Rows from block 4 of a small image classifier, named by matrix and row number. Rows with one number belong to one neuron. Each number is 500 + 50 x the weight over its row's rms, rounded and kept within 0 to 999. All counts start at 0. Numbers have three digits each. After the name is the row's rms in percent of the matrix's.
After each neuron's rows are labels from the 100 images, of 14848, where the neuron reaches its largest size: "top examples" is what is common among them. Only what is clearly more common there than usual is listed. The data: dead-leaves pictures: piles of overlapping shapes.
# u: gMLP up (value half) (model.blocks.4.mixer.u.weight, 384x192), inputs 96-191
# v: gMLP up (gate half) (model.blocks.4.mixer.v.weight, 384x192), inputs 96-191
# out: gMLP down (model.blocks.4.mixer.out.weight, 192x384, transposed), outputs 96-191

u.37 106:517604434564488507489473434357592489667463447510397419588398522525473454534467445524524480461441455493485548435563483473468640521534567525467468534492488504466494449503496404503561450510486443456547567523574502574475525483505446460451479509552483540425461564483437515495506509509587456466
v.37 105:461549490537478495442422490442486543541531531482504582499510533527450523536496576479511483414484509461457471440443563441546482621507455559512547532492515506542545570509623508408561434453535445540450520474483482575478471496449523572638561463458534496566479558463507502492557502420429420518
out.37 117:527474575425524409571590518558466488423455417536493484456572404595394506477455559530494459584508475586544555529528516539454483464471442465549568506486471517496491446470452557531488449489537460563499562467459623418556436477456470447421541477488488427459541543470443514508461452538495543549
top examples: textured; dark

u.210 113:475444579467491490485472492477592472426480588505559465485540492430504481497511499493524486537388530491498446534458558427421448483466501564604483547481518500483418435598491572495506539490553519528421470526535568543370488493455532473489475460447487580530518491573475578479476450432535438543
v.210 103:551592587537492526507616652500439533450513470408511545476462647455445509538459582461517474511580569524464562477498517567592586500581556396411474466477486489492604586483464568530490524563480567556527553447505530510423528575536487488496562533420421452426517484490535511461495568594409502479
out.210 092:571555505484473519477407470440486441545566538512501484554540546596420514466473417443571524450567498515445544504507355485507409452488463476445558485431578498576523476446496406536487490551474516592492540584509408486522588493554455497509505511519502516487506536504450545528565503537460513525
top examples: ring

u.72 092:445494454425525525476507488546585527477521458620525461491513543500538483484514432545446546477540468472517460560427517559453433515567497442472434455545537545493541400521510520522558476456507520456467475438431481530513537490483534451526418537576473495489493488480531622525517537522510463590
v.72 097:474444539491429473556519483524465455524514515469523513445473441476453550507557542442465558512518479492404407522502378485487515422478565468425610542483583465596433541444597531468514583470404449501450531591525525427517527540537439465545493466544454497507560515470432540346522554466570503555
out.72 096:509576434487555457396367447532505446456542485527492439493480590532450450557523451516527577494486475544484414512588503422535461509537482509473593407571441469597509579494507483518380529532503479465587471449453647489543503538501541497414569447456484481484450504559461462496481541560619490429
top examples: cool

u.105 084:573445519560481459519526541479476469461423516542530431620512469565523607531477546458555523498501451476396616583378410478448489557526468580469513493554540497499537530463539395617491503597452458547550442440484524539512468546566409550462542479478531516526497568531530558520554470499568509541
v.105 114:465414490602516610490490484443496511458553570440488517524415456513533495540554466532482409511627417418553538491448424538438521526489484442551425478496585447437469553438538565545417469501552571483415495410440504612501526487463480496521527491506496470540514522546437467545472461486480451480
out.105 097:471470542508526465433494427512619506529499492470468474476503502560534489486456561533553476486554500441546463501545542518548491424499477539513409448476510379530502537515444407383446536479392451626460512360472492460493511578415548514493473577490427522396600519429505605434478504555488512478
top examples: vivid

u.201 099:532491494586570502486475521495519402532473484417419539619542483451559500528496465472491482513488568469480490599501511598582466570442433472453534494558571570512538458546544475518586519536492524527450501464557452480482466502508547521492512490524465492454489532604541475446488564509566556512
v.201 096:524519517534566479439490484436535518413405561554584431542537518455408421566571531443394524564611537581476571414514488451441502484548496548521493456511488559451457434525534465564552445565511570547535573400627566485491478530439458432581426474489572514489557489517579580543419594530484532536
out.201 102:524588518501502468503586554524462486467511465566459537451549421603538513381501472613581478471492531560472462434519560478436571534537592477430536450572552475512508491503475478468445497413524451495561468536556473435623475462448504501454587566498539424492503633470547536484465491454483455560
top examples: warm

u.238 090:477489494460450421546440529468486414468472501514451467433517522576467459449507369437527469471453474546485486453415470472474562514612508507573494435496478461422548630432462496458538519547466476505476445516491464420507556537461461442551494524584435557503573469427484608537451514500467399518
v.238 111:510577531525417397506472575562547457556527525486492522506424482537539425443510523514476493382439450587495522546482512471478473421561500477362532607458540634511514488479475497455504443608422481488503467495525507429507425531507505523507472507455542511540508464491482516437487584480449571510
out.238 102:447492405527512547415578498495469502591547520398498422472520495508439472510520486508509567461527443492414500507394544484500434545500568504444545605528465492533439445538489405441543522515462511545412542518511515428497432414553569542503473551509565509424408472508506404553474595533522536441
top examples: shaded; grey; frame

u.338 103:466485527526420518501465465532606563516541549537558487566483516594451579515471487490533492396479460524566616540420464487526511507500491412454512528498456493508551521529474527450548470534411526485474563515483483501539520427519431426419515516469429518604477589549530591526515496476481545561
v.338 100:487521572543622480522477576489436367543485484493448451428530554477517452473451560466481534565532465512426438466491530530448469474575571537448435579489500623487415570443491453520573520555556508482481480479455636531516473469441574534396499498483517508417476512425536463495439540480495474436
out.338 094:475560498455606492544491518433415456540412479496528487485522472446467420502557511513531496542445551491504439468569426493537487403563523509499445449511538553514543436502535499528460459512584400469559415500486524443504431630507546547482574455467518470463539529502546506553409487490619417476
top examples: vivid

u.109 092:547449503524567503439499471358526487527459516363439499642559543512541424594530509544517567535522467512465491541563555492522447496531468588528531513463508455519486470468488423425529480540554490528460500575530488495444476538546479558467442569441465484350497413503481608529514539543518544520
v.109 098:515395515524475481424508547502512546504465532449588533420468537511462466532521563423484435597490553512551504454572522542553538472551446553489505428492560516591504406453470464467538555482385496481455552429509424512465593488510543463475564470494501521475472551539528495521456505528457514549
out.109 087:459451439535518575521499569589567473470464465536467528463541431423531594493485547530518531466548460513495466514478564470436564418548496478477379419519560504434520531543507589533528519490459351406594435518458572418536554516493498529514472519558588494560448519574583494520474503492483440524
top examples: mixed sizes

u.101 106:501586574502528473450460602487630524544546521509531605595530501512451500404554589508515414412480505493607543528518633518471511502475517598521538504499497472469484518385486518447473488506493533528499498458482475450499552489428497528612496434525517524451474555508452498545484541475508430477
v.101 096:428506512576410409489449476570377487478525480469504458423563531580512574525441468483526529491464496525473488486428491496547485562610566519511388548481572608473548514601521498567540455520458403558537492543488519531443388418497464514461485527579539445561606506482420525512505439495498517518
out.101 109:539509492594581543524485412482491441501504525521497490553457465445498423494528512469528533549498554502522483590429534513538468501442541481456455367616489410567541425568435462590487570450480515527466464494595502547481442481414532527549405551489597466483519497476393440520522501533493582528
top examples: shaded

u.337 095:450544438481462546598535507537509481499602520416558446491517470544507480569473500494478464527486543526510546520542492471642490517428400447517527431573563496464506512529492536476517518417492527416452519531510451421557478472555460559446450512483570592425527504481506447426512441503576535541
v.337 091:394541497514441567507477500505487470500470588514530553593426500445465420478459510527465436538499516506537589502517504520508554480534552510567482453499445487495415455557512416487571561491526574603486520431532506453486487580504425511460543514549369469537549523419543595538500548559513546508
out.337 092:572413453637498441416437524497433464586528504562499461588439545469477579583527511539471564393428443577464531396418511479412521572434540451489465585485497620504498541517462456482447499465506452461575465542554471496476561406443544456531464528557627387495462488506552472546511474435494543547
top examples: warm

u.10 105:596536445494476531474485389467521526474496473507504540559433579489457468469490470495405503535566465475575488565540452533617491544461475470509449518492513453479561468495509435515462603581461540526578512454495529525459432376475482484451529556564524481471537504484482525519441430461520546483
v.10 080:511575414475414469539506511462498500611471534458515536484484554455509519534493474433520513526454614540572448519511523476532484524470512533545451414482418454506480568536578530523463486548440565484454437523540507500470450378620457440578460473489585486466511458500484544493512484518501503475
out.10 105:451502539493624492452421529386594397446538531480512502505484537493468430506473464597529418439549431440502528501540506544469459523442522486587502488484497506498516476512473513521424473403534501565387420430471589490441458528490457483567523466462493516522497462511588467542460416418469455503
top examples: large pieces

u.341 092:480451600514552535474492475439576513489630502562545528619517510455482433536480488555502524452523486436505448493563552518520549452522577431454475485561495537567390478490569543504522524620468499566506547553432506473521521407447535448448555569553432549460466532368478546553534530664547549494
v.341 092:478501476597523506406498483492487571486515559564504523491499438479453519551528466462446575464453453497415577448528512532512415587449491513463526525546509498609458482460488468527545511448452500469498483409545493569496580513456439533458534553497586552493501502600594603486524565544514478528
out.341 094:429468506576414520487448532462434492510506450445500572549511491543557514507554511519531471528459425621515503526509491530435457579587511567471505481463538505477592529547462411415529499451498489484455491440424526593565490547531454477601503504457558432453480465556537457598465527590532556524
top examples: mixed sizes

u.382 102:495546535563506534568533535496516503564469522547437504473530475588549579543427526561438425489520447457391372546406470522461496555540468433429462491456483492473479547583503376553476539490448497529496441536530490435398463433418473452512522505433486522450530532452481593447489533575422542367
v.382 118:516411509480538449443516468550490597566455564553547459475430412410516466505483492502466584516465561499561469521532477427530526422490475580379499601452441543558467538492541469566502514544483443533530504466551453544559568442402518535476501508470564433532557436579520528474596435467522441549
out.382 095:478523447468452443503491413539443464481585467411481453459544589486357459447426540455512500402425456522550557470540573457462436393449536458483518413511509553559525453445388542463421445480514492497499519599455540482499555428576518528477548484427518449529511451498414429467445483454581489458
top examples: earthy

u.192 098:539445602489538496400506549451509470440471477525466517486534478535564466562534545480521485456503540494472407465549523534540529544551395469531485565545467497479517557496492411518542456434560567472554521523578420518493542614457454487522530510479472474493524527430453402614508488467435595511
v.192 095:467525529444530544602508525458471498517499522567524542495480534512566542463542510556494532504519553458463481397471524416509492493510527439479462506474441453486520535417463439554566542507444550526454423496545466533420435491570452463444489456469513508540560537553415531433553424433495453554
out.192 098:483424534598533534617508425495434577513480624466538469456440577381532560448424465429466451532521468490567442485429559532477518476613509506446534470425550498413552433496529533503497561579470478605540533546467470574478486402504480453471546561483498436455505499469576514404449476519443503470
top examples: earthy

u.274 100:450544578479596563454489505451557432499400583412492547485478457492530423534518570421407481475497500509407500527518482470531512488471423491523534452424561462476552608452563597531538540510398482501550524486538475455490511453561439526519533586508550579593529533516531543525447610491505411368
v.274 104:559567547493483524490500486497478569488589498539547535557512572562417500486456459450578457486529491448523506517540532519440490507433493513452480470549425505571537546473476424472458463518503527479515575569596586565492580526437556503489485473532554475474418589477463382508507520534473479495
out.274 101:376465574457511512437562538554511539500540501482460463497520539522558481464567522524524444433477537451621483443481590516488493520439565538462531494500467534520516549517532482519577425510574433499450510467530445558577477566435564472567519467489487389530425441453555410520531541514382553438
top examples: grey

u.40 106:523617576485524496482497516508433493444487486583539469500522576464499564508451478517520480520458504450499452480469537487582533525554526465436502585508529584534473348504494467567439573486510540531545445499590507500519533479473485587529475473445530544642500456414543601447566552541466541441
v.40 092:521516458474530496547434593481534490475551519438513496513496491511542504524560463569501498481506452531479496523562536431417382506541547447494426463416502623544554429494500534525436590468444536531466586417525492510437545529380520423517419405483422434529438562521434611499582536473478460498
out.40 105:562554507575496459510535528408464538504501484454509525525516405562485517545570488493482526533443533443480560537495490491483484506473602408469472489527486490514432431489597408551488512405522485450582511444500461495399522421457482621602540510536546512497524559505459540415591570459579454468
top examples: shaded

u.270 088:454609471529541422605557487528519553626451504538424456592503572592534481472512517544547520615493532534429498525513517545472524521434552468506479520503517548428511475506470526562535451451501528515573497510413623461487520538449516477536489496463607492482451611602453434494432516538539456453
v.270 107:521407488502484475472453448500515546562563519467594574517504442359506547479476512530471425386601481395471517487445501516482499518539527396388505503462519466579454525538467482494444470598499504422416481578504493521436525496476522440500446562537430572468595415477538490563523578428489519553
out.270 093:552434485334511569416479372520458574481562489536542488380573480436539513529550449423526439437474547531534506495511477550575550568526514532501524481562544504567515519531469515390424529553584418622584534491579470498535475488481470534485465530499455442468576467447542502466537569472607514588
top examples: cool; grey

u.141 103:465635515518630557539446532412511448514475534526519487410599375518563558468565491586569395509481478478500463506491542491445513463523537550449540501461504547538457582547472557484501512501578482490499519393535432500488463505416495529461539467486493449525495501547500523551425540533516518585
v.141 094:452540488443461511430476415502506505485551562585517400528520548497450434445339489442512517512454561498565433490562510550530536463473511409459603497583442546456551428513456571474446554532462512497499513586458506437512487507512510502527452533582429531528478530458491468487531468587545489553
out.141 099:577491637457511501553547536541601466500465497478570478524348519422467487556503496479493597464506554484469486470499369582553539538546528559543568441535462501508562432507500531509548484562565543515582543507534480428446426484477549390517545493476534494509404514501553544433596513374532553422
top examples: grey

u.252 097:531453524506546558547531539469604478482407534467573463415538504618486487442489552440441528522473490511442497469454531535432549464525464495478537561456527528506562414543548535569600619532554551585538504537509529479599513549538502476514510467540492571536563538472588536454543407565522568547
v.252 101:466493430543399413511451566486516569467428499529464563524516527492573493520517513500523531508504535530508417548504519484477612449466475485602428512454586532494402486499462431474531584463560465517542567547509491566513420519436521456524551534563543416537546550553517547421479565578523549530
out.252 101:466493528550481533359529464456442400487606477495573519613530452386603489524540518459416578489610538598577428568575468467510567459474451611534534421453513543438482473475512477563495469565498473535454440533439494530541523535468574465502484449440516444458530497557483507476503496540508485453
top examples: warm; mixed sizes

u.48 097:433569504471501441414489510501526493517451431426478485428472441446446477439513557463502512447513490356488499515644555454488512414517481489447521614486566564548476423508505505566466417522536583504459478540492513624474536431525458513538506409421531517557441504488531494462442584436499502414
v.48 095:494374440540550507531480597447502534458479508462440508456479506383501549475512520544470491416538509565486503507484426511472532498482505456479532487569436482538470509531436548559549514563500549520500456548518458561462506489453532420452430523419384537488460403473539471549475558531371589438
out.48 098:495422535566521503407499523426544469494520562546587538525512413507597533529461442510446484469511498574522510474468431550488544591418465535457414485524464430428500451515490471580437583547448431491456563422425506497489496471428458468455508487586537535520548553428526543464553437540527514484
top examples: textured; grey

u.333 089:476463491486534542459585549511531466569464496392613512552478454406383455543494540542496648472555473466488475455536480483440481578516437408474542505579501474495533499411555497490457512446566544556441517461461407530549520453579424533544469427516490443524523397508457482509442523487519494514
v.333 099:581461445545516481397424492475549495418485510630477484448495555479549553459461490465462567383586512488437545436407496512448482595578583498565455529443532492550449460466520561560534511513568497484676473523458435578466492543474503505496522468578501554560540462410489511446488411392455495522
out.333 099:523487406500404423481497498539587578485520521567496585473477577421398482540615464447401449523480497523464543432550548487474535542508455532533487546550424455576451436537540477563596523510449531483472545502525516541492520586560526556504528558507501505519507605504633598491497496528469538641
top examples: shaded; grey

u.311 099:549577556492473561571507506626546465463420518445503507471477474571531532495513433414497493551471420541525546464500486501639512429469526448540514488474511486537543463460556462532536604499537481484491413516510486490520436529449492494524467513485510391446453467517487445546563493539511437506
v.311 095:498619474487497525491578475565527522393494547493459453498558523426506551502479552525452455462575553487568417521432550537483456557412458401497567522540488513346544574517528443543601504632429605527458493502513525458468550490465445445424560594498494580504510502492496538460568468569443472443
out.311 101:392406470462507474463422489491419525524540522473509472482543465460535454496473508559532518426529482502484462474531461483421484532468451513400471495528511496516464480491464513520469363491443370491500540529490445526470497436543483454532540579438587568567507451391572498425518463510443487507
top examples: earthy

u.250 106:485451524504477489514471503517542441505513555503585482373553496537493550592438434547590484427504493556508495392489434565511493557545587538431530514533530487462485521477400482558428442590474507557501514488566471533504554438561449563412446629413533618517542455516568505480494418523417458441
v.250 095:495553525570399527510508528466570461515562477446473531466471480551411470510553463425498509495494399472530563499443482453556522496555535405567601472460426479479585581541542553439488463560421497512444510433455499442363521522547498415484574547460563542500512516440428423438494467472440497453
out.250 100:523475407512480509455526475470605544555435420503510523607457531473533529464415582450433475590509561436482450616509575485474510499513525513550449547549553506464447502489535521575538436537552512503543529570416540597512411506491447500530539472586477448374540421461462476484449593447479584456
top examples: shaded; large pieces

u.166 105:506457429475508530435416548591540487503463462516498453447608538520429525499544452565537396536522508585478388516596445488430467525461566423458476503397496467414430525533557472417469520543490563546485608598554469499503482506549418406522501399495472506532458504419481598479514485464560425544
v.166 102:528624481558411495509484551494442474427549463545566508504432532534484438529456529505527486474481547423576552521575455495526550407458505522425492450583498504477512556550476511513536482542471489484471521451433520569351449464399474527549461508473479445507491647518581478569463503544558523529
out.166 099:526553590459483501541518430484482497520487497488519440571569437498539461567511624580533564451434470491457536487493518448569475565529502534550472555440548520507539424513452560580465509526544500504418422502527504449595613455496461613398481516446453467478482476549550528566485523500578537477
top examples: dark

u.138 106:572490447497468505486492424494555506518447469455547589437488443554499538507543488464544479479460576483517402453558451467473520376515548490532524500536511503562503487500462595511496423418527559556462544437591529478501498506476503493407501472465537552533499441423487413593457531583458458456
v.138 104:547576564495535479554560547483484553483495541548548458456505565500463459428534555588455534507505565568508558529529559510569441469477471560469496499553545507510457478491452488492501472498483454444463509504526469427502494543529411542445482506474528533433497525534382477435547576436481465542
out.138 103:429499497497479498462566517588464461492513527492496491553442510437470538535474496518425555464507448569411514544547504457560423560503557523482590589472443536464557525574432370425462522600479499458550458625531486464487556445512474406524538468588524526585452445498582543546537435408386602540
top examples: flower

u.112 091:440505563543519499504451454480491497442525496449491470505614512487486544513556541515629501531449516484478436582562448475457386490381503391469540431461426546481506559421517508507502499444464438485436448505515447498623507524540521522484554468492461479548507375446524602552469450510438561417
v.112 106:515490527549463502519473597492483385465497502406492469478444506543543420491475516442515529544549630448555518505450455512579501510637513409432478566576552477483460534474475579487443449508436437426447483482572453584455543560517453475543472642385433494510445522493513500447606522438444449504
out.112 097:560518412501510509560473429464618461518528463586459470502459443486501460629422444526439512548546509492539558405459498476435581508437548589495517595526473469540451431490480531496403403515537521527519431478472546427480574462471545520546492584516463524439485478462433547519504522533473522553
top examples: warm

u.16 096:468648528534452544454495476464515540554493554622518541426459461507531546532501504518516468438585519420456499548566544462527478491485507393465539490378485501409428475429498505545483463562504489454477404508506478461455409355434486512478483434465372494451605513463485439467459522566502548472
v.16 111:454563601559521545437537553451527506511528533550546514518502491468578451546381463519590461525467469446469504473526518510516436553515525478473566509352469500505524406464458418588437523572482432501398522536543468490502486394446508509527432484577465541529554458452520484495405564516515564513
out.16 094:483397526484497486505466560560538433413508493428485477531510472558485459567539459482588451554429456598458516569513403531436446509485460504477533502501490467490605518537581491561469496427498616454536546433432573559512562566544511467485402442476550481494478537521470536537492462519517469507
top examples: earthy; large pieces

u.163 098:450443463443444503576397453535564567560531478488421543466581439576569475512642524482532603548383442435559546490490572428493503450501444480512503538471450494462482477527503507455477480519466505501505405501482537483433509497621512443503518506459463527559486464517580467487534454592500486533
v.163 113:541419543517523472496506476559448459438563484448571497463514504480536486473408617448487509585531517501540445538521518592528473576546485529477520442554500497459523469574439537527435486491573459431563490542595444619597592506499511541476504581518537482509541478475482544468422447557408539404
out.163 098:648551464495529472527534543359502439424391519507582492453530588494551513482538458540515511570585471558441509499510449446568463463527482479540586452489531453405535561536557532472481504541496419475571545529427546521501417450577443547502556406491493533516515503491474565567518498428440535426
top examples: warm; vivid

u.27 089:527488488476470474528512494468420505484407500502623486526420505449425522476491496545642511541451537505534475537437512533594515502490508534523610396578495563527497537561467465508390396463503495509448541509464401562538519511534458465450513489469479428523497495553537515485539489541463454457
v.27 095:511527483529440561526440499454454552522594460502543502464476561515488432437519546486409459423492502420529496477541409469470483443464515505484486489463521607487508462486462480546460517408469610545533463521496626470523536512402426475559473453438544475466529552438511575528457509581497584610
out.27 100:549519538534562491485530515541620498506545507527523487408549447499502518482524577493454551489544553551483456407591608533472521520482510565473476514527483421447508521541404495483611530447536476536482537510515645482581494570463487567497505586525552518487436477491483559482554526540547511489
top examples: cool

u.266 095:532454504421463473507584453527517555503509429409425487463429425486496434495462523484479470451561481545567569479489475547493604417520535530491505515473529414459524420526447521490443442530540470471613521479500496427486570531419520513529517523352513507417546484481532456423424466493546546496
v.266 095:475594500509487462467367382571532499489435570571459567414619466495512501464517553503549539514488537438502491465473436548470410469494562460432511474494441496404422529586515562554450353534513556530485543536539545491504596381485496557560553545474565496487514472581388485526535505488421481527
out.266 102:417488491540482583471511528443498409484396542514566488525511544444539495557348479468541555519507549541453461490541539501446537502458566521474540548530470531556446483543481599604486584553536526484454497503539576440488503490485453583449491549587520499516478545468452402495406429532537490401
top examples: large pieces

u.115 123:438512520443560455490474411470630473402566457503456569511555430538484424506520500484510590525430475380475461536542429446558516461481462488526405536483503531514447535498633557468437594483458444484481522481458590473568465518503424572523566541532472450508465472534545506477454535479592473458
v.115 097:553488487549476542509483500435579508492500588410538470439428453493509425517497513622468492469405524459497453544384469443528539499538482466536533384463460546484465482388489430488556478472504520380561474445487476461413445529530487545532488535534474491540499585499473556465454529510491406647
out.115 100:497568340481464520468493479478462495516379479404525451531584505557480542519549506454440521465590454487504539464523507510509408549505451504462489509487526468421459503485507457554557555551513511416563538540555482544444424581557495390544482389551601449457462515444504508419494598455533531542
top examples: small pieces

u.130 103:550511477532517583432485527493426499565512469467498499421482423485534512521544568441536527473500466381539436499459495489515471595478476525568509483597530409493524441490506444382428511413583512409481494441593478548561434456401535559443541519509466549516551442388408580504471514482624472517
v.130 104:468500613653500483496507539501503531499537519493440478509504527508516537522535517605520489551450523521423520477489464451602492508528493541476534436487469462412459535509497434500500432452627531429463445480457475529381496465422406476567474452533488517447441503498443503439551501512403430444
out.130 098:492434495426473590483472509438487501513511453437501470475414561541400502449475518509527440426504501516574534473563436489486479445449537521488453613531465521597488475495444526459479419550554463564417531551531562571435519476534440482506525575549535524520478582629534451624474500553603451498
top examples: pastel

u.28 099:534461490486603537496430467554512491546389500465590482450517550443418457466528473457440506535445421506466526461548537509347544503552444572440511566635467560464430493534525397543450513483466572474378533501538491500480498557488454491462541515468539515579455541489550522439522502526533516523
v.28 097:520526512550528442501480509513529557462577479476491536542521493486578458450469560545556499426479420542530442423415545453455476502591526520512495489538476513549551506495420474481587466611402503561460524555530538535490513460593592432461400522572465395495449499482417535470484448471448526470
out.28 100:478503478622388449484401542436412593562566526524545495523501453554503521536466544544481546482480511459519543444469453502540578509458627455503473436450454545465509442573474581591446470489545515558515452484454486552477474459479633573516567491541444558479526387444511507462584476572489529468
top examples: shaded

u.25 125:412439569505484540500461592556450464511533550480485587477498431496452536536360497423457550551467519518567511498474522429539490433499448474442439468488545517522587495393497453543549522510549480495545515526547580434461463490430506560603418461511582515454535536505469486533485538515629469397
v.25 099:555492482428504394451468532415550503492485450464577467468463580510431490533515475488545410481487467474485382508456475559530581493462532512538496458543544447481446503534453602492469511558446536594460465521506538496551475576484463446397504569549504484506443430549471446564502439490412579560
out.25 101:545528511479531467586562462486495491509465347513498526533534480446566472546566534564512476470474463490432496508479474561538499544563554437446553528513430409467446547602503529440426472541428439538511516520408443440444527547569388485576552584538410602414443479523539547454485516416498493528
top examples: vivid